A small image classifier, trained from scratch.
Model: 7.85M parameters, 32-pixel images, arch resnet, norm batchnorm, activation relu, widths [96, 144, 208].
Training: normuon at rate 0.0078, 5300 steps, batches of 128, held-out accuracy 93%.
Rows from block 2 of a small image classifier, named by matrix and row number. Rows with one number belong to one channel. Each number is 500 + 40 x the weight over its row's rms, rounded and kept within 0 to 999. All counts start at 0. Numbers have three digits each.
After each channel's rows are labels from the 100 images, of 14976, where the channel reaches its highest value: "responds to" is what is common among them. Only what is clearly more common there than usual is listed. The data: rendered solids tumbling over patterned floors. In brackets: how many of the 100.
# convs0: first 3x3 conv (model.blocks.2.convs.0.weight, 96x96x3x3, each kernel summed), inputs 0-95
# convs1: second 3x3 conv (model.blocks.2.convs.1.weight, 96x96x3x3, transposed, each kernel summed), outputs 0-95

convs0.94:533457401491498528505502446523414440519489490436459482506453451577552482492541454507474521436523472518488554466480536513562432539534515478485367466547480549498470476544478457442442479508487466487461533531499529474466510591457503497450533471480497561520486496489477478484493415455516535488
convs1.94:526498515548470564509516523476486489471511505543523522514524452545422479531482514506534499512541487509446534519461498535567549527524451468495462554556541450553524520484514619530499452515526387468533437455518509561513528506435599535470486523496579481441570488557486481505505573542537502486
responds to: green object (38); sphere (29)

convs0.93:503460553588542495515530426581493446532502485499462495525491469468467536489515456492523485467520445465501546436516498436475577530496474499562437471517491494459503454477433540448428506462532546572452454485474529493500591494479526511511462509507471467472550550456492510460552468373541507491
convs1.93:454540525444535489508489498444532516496475462461523466487471483464455479494434463496456549576434478472473484563447558544497463402487523426558476487490474458479449516514472487417550423527507455466498463397459498490488452534427470521453465427481575503463488453511478510493491492513454481460
responds to: red object (47); cog (29)

convs0.37:495421501472552437497431494498514541549440521449504440534537567514522526474494493455508506465501401545527500470523473424465466440519506511445452536495446547538597451530472475519424515488492455589478432476488491521551494460501498507485543528492460511475451514478512559502454495514582436460
convs1.37:505535501527422533416492505542446470536457522541524514521471444484470493547536463471457506526463485541583548507528491533470510502479413470547482559515486481509419533567507514446631458490530437435496517489460523496491517493494520487494520554517565449583533453486541427506495487502442541487
responds to: red object (72); its colour: red (33)

convs0.2:467458452477520479453468477488486474497557528465491534491552447473456394471473416432500492576485479524497504465439508538500504510470500470421403506512502515533463548504482447514466464420507451546450451545445512429427460474523520428475541459501458457497502481517490537503486523430471492431
convs1.2:499509529546477517528496512476410542472372505472453525415534509466560513580540484504503489478522551437514463497548512550500512497475493503468476487484448441550486521489495468466543479529589484531502600494548468470536525469514519445472512525458433493550492481393485458471518435495507472563
responds to: chain link (34); cube frame (28); torus (25)

convs0.64:438386495469510434486488507496501396500478507524486461533502493473493502541463520478451458477566465469491564488460496439471530477421587462468445475493510516439464506523504435448436578479535541412457494519534423489500504506543466510538508483554438528529535493555483477479507556522516538509
convs1.64:485556526457458550525461542514471417490522493465483480488507463462412491475453531494538499524492540471546508515553491492436540498546503453529533533504446543490444596502443481513563490537491479532479508583458522498451464534498537613518534560477563439449471435479466486540428537484481448512
responds to: chain link (32)

convs0.91:519497532480478450492492493589523549433520475466455552565498482526511487540527507382460532485441457477484521531464449518501448453476482565457501524518451517472514483466569493429479455484502514484543508493340555486495422540506446491497537493494426499512533516490510575496502526469466514501
convs1.91:445507496515507495454565437447468498493471535507463497479515534502523523502492458457564433508468501440496416466598436531458540521526511449548517451472478418552518578559511541563524501526484513463456559495529519471483531528406499484474514542550529487533435433524474484443574484523538467499
responds to: green object (39); jack (31)

convs0.8:525499505448501471424496487445454523540531432509436429494561495562480516492492544532444425500499462458472466486503446475553524477477490529438531426463505513416540504461497469551548502420533441512472517415557504465486412558529570485465459560512506482487485487521452478498445539522518486456
convs1.8:496425547519531530528509557442526467483489565482478465481526512498523509533580522438475496477409509478544573503492438505570542567510451489547405559477447544503502516480520507497475502503394578505553474483460477476467481515509503469514534498524497491444526507467556513472486453400425470477
responds to: blue object (39)

convs0.26:476511482553462520527463500611484469504472508493527482483467455433584531484493518488467501531426435587549458565540477452467422510488473550459575450495524495498497405477448527446489502539499504584462488445474491569507546459467498547477477496519439472468518519514550476490438471509549486503
convs1.26:477484579403532553487563534457455500490451473533485444539492508496445511458487579485465475492483513507423527436470506579554561493485500565488447489483475455485484519470488520556456427538488591479491528446488507548553543588426525449461468467486531503466490464515531498548509519481455455489
responds to: star block (33)

convs0.20:507498496532496517501505489505465566494494544599518558434532528446554511514535499389543435505500504461493465475548491460506487458486520430458474523463486480501505472454513435454546503478484516414504450591436451525486452511557497568555531495477487531564532483472488445480460430483438476438
convs1.20:515498476489483447546595446423452514485517422481437542492457453553474513498460482446441570482546562444481516508524492511462515543519533520510512506526457449470491460520427525536538418436494504387475454453515512490508562492453469477516520545505451471503476503463522559505534440456509438520
responds to: star block (28)

convs0.32:527482525477456516471473546503492438544519555480429519497425525514522508544512492454531458535494470391489494452472449525541517540452522470459483513463529443490524434520471430559514477554488534435467504508467453599528529467487471560468415526486521499538565433464440476493422466527477505548
convs1.32:458509493489524551527528434482424532476511471491516432514550456452473454527552524491505472447519549563527493551461540500493511529466411545517483504507438515470495610446537467453526455519520441532474505497465490409492556508430519536492487428460568499430534487520476460473522584476549523475
responds to: chain link (40)

convs0.52:546493432506465493475422463498483468559484528468505481370501477500448533543488494462491460461510500470506511554511543433460539492577510469441450518460516512527583496467476467400493505497490513449552467499402504478512529540444496465503505510522489538579549506508539518458509552428476532429
convs1.52:539539541499492494490520493441561456444424455469458467550490523557463463502460480466511530510532474527518453436466417574467420508449438433503510476491458506432481493482481517481550473566529478516485521485493543478417514438522490532483462491509503456440456470470416470490480549559523503601
responds to: red object (47)

convs0.68:512522490450418523492481544474472527446485490491469500442492509532484467537503541462535473484488496513492501533472430522503491476510402469452498472512549533449507461534453504475530513443534450478544507607514510480429405568526543570512471508488517555519478500479454453390424483444498412507
convs1.68:525523537549528487450592444453430469429455540499478545578462541446524524518497502475497493489469472553477555502513500507477555532466446537502459501484406490516481471471507492494479468472450477424550476441574455549520496488519476488445493476442490419423491492440582471509526443485511446536
responds to: blue object (41)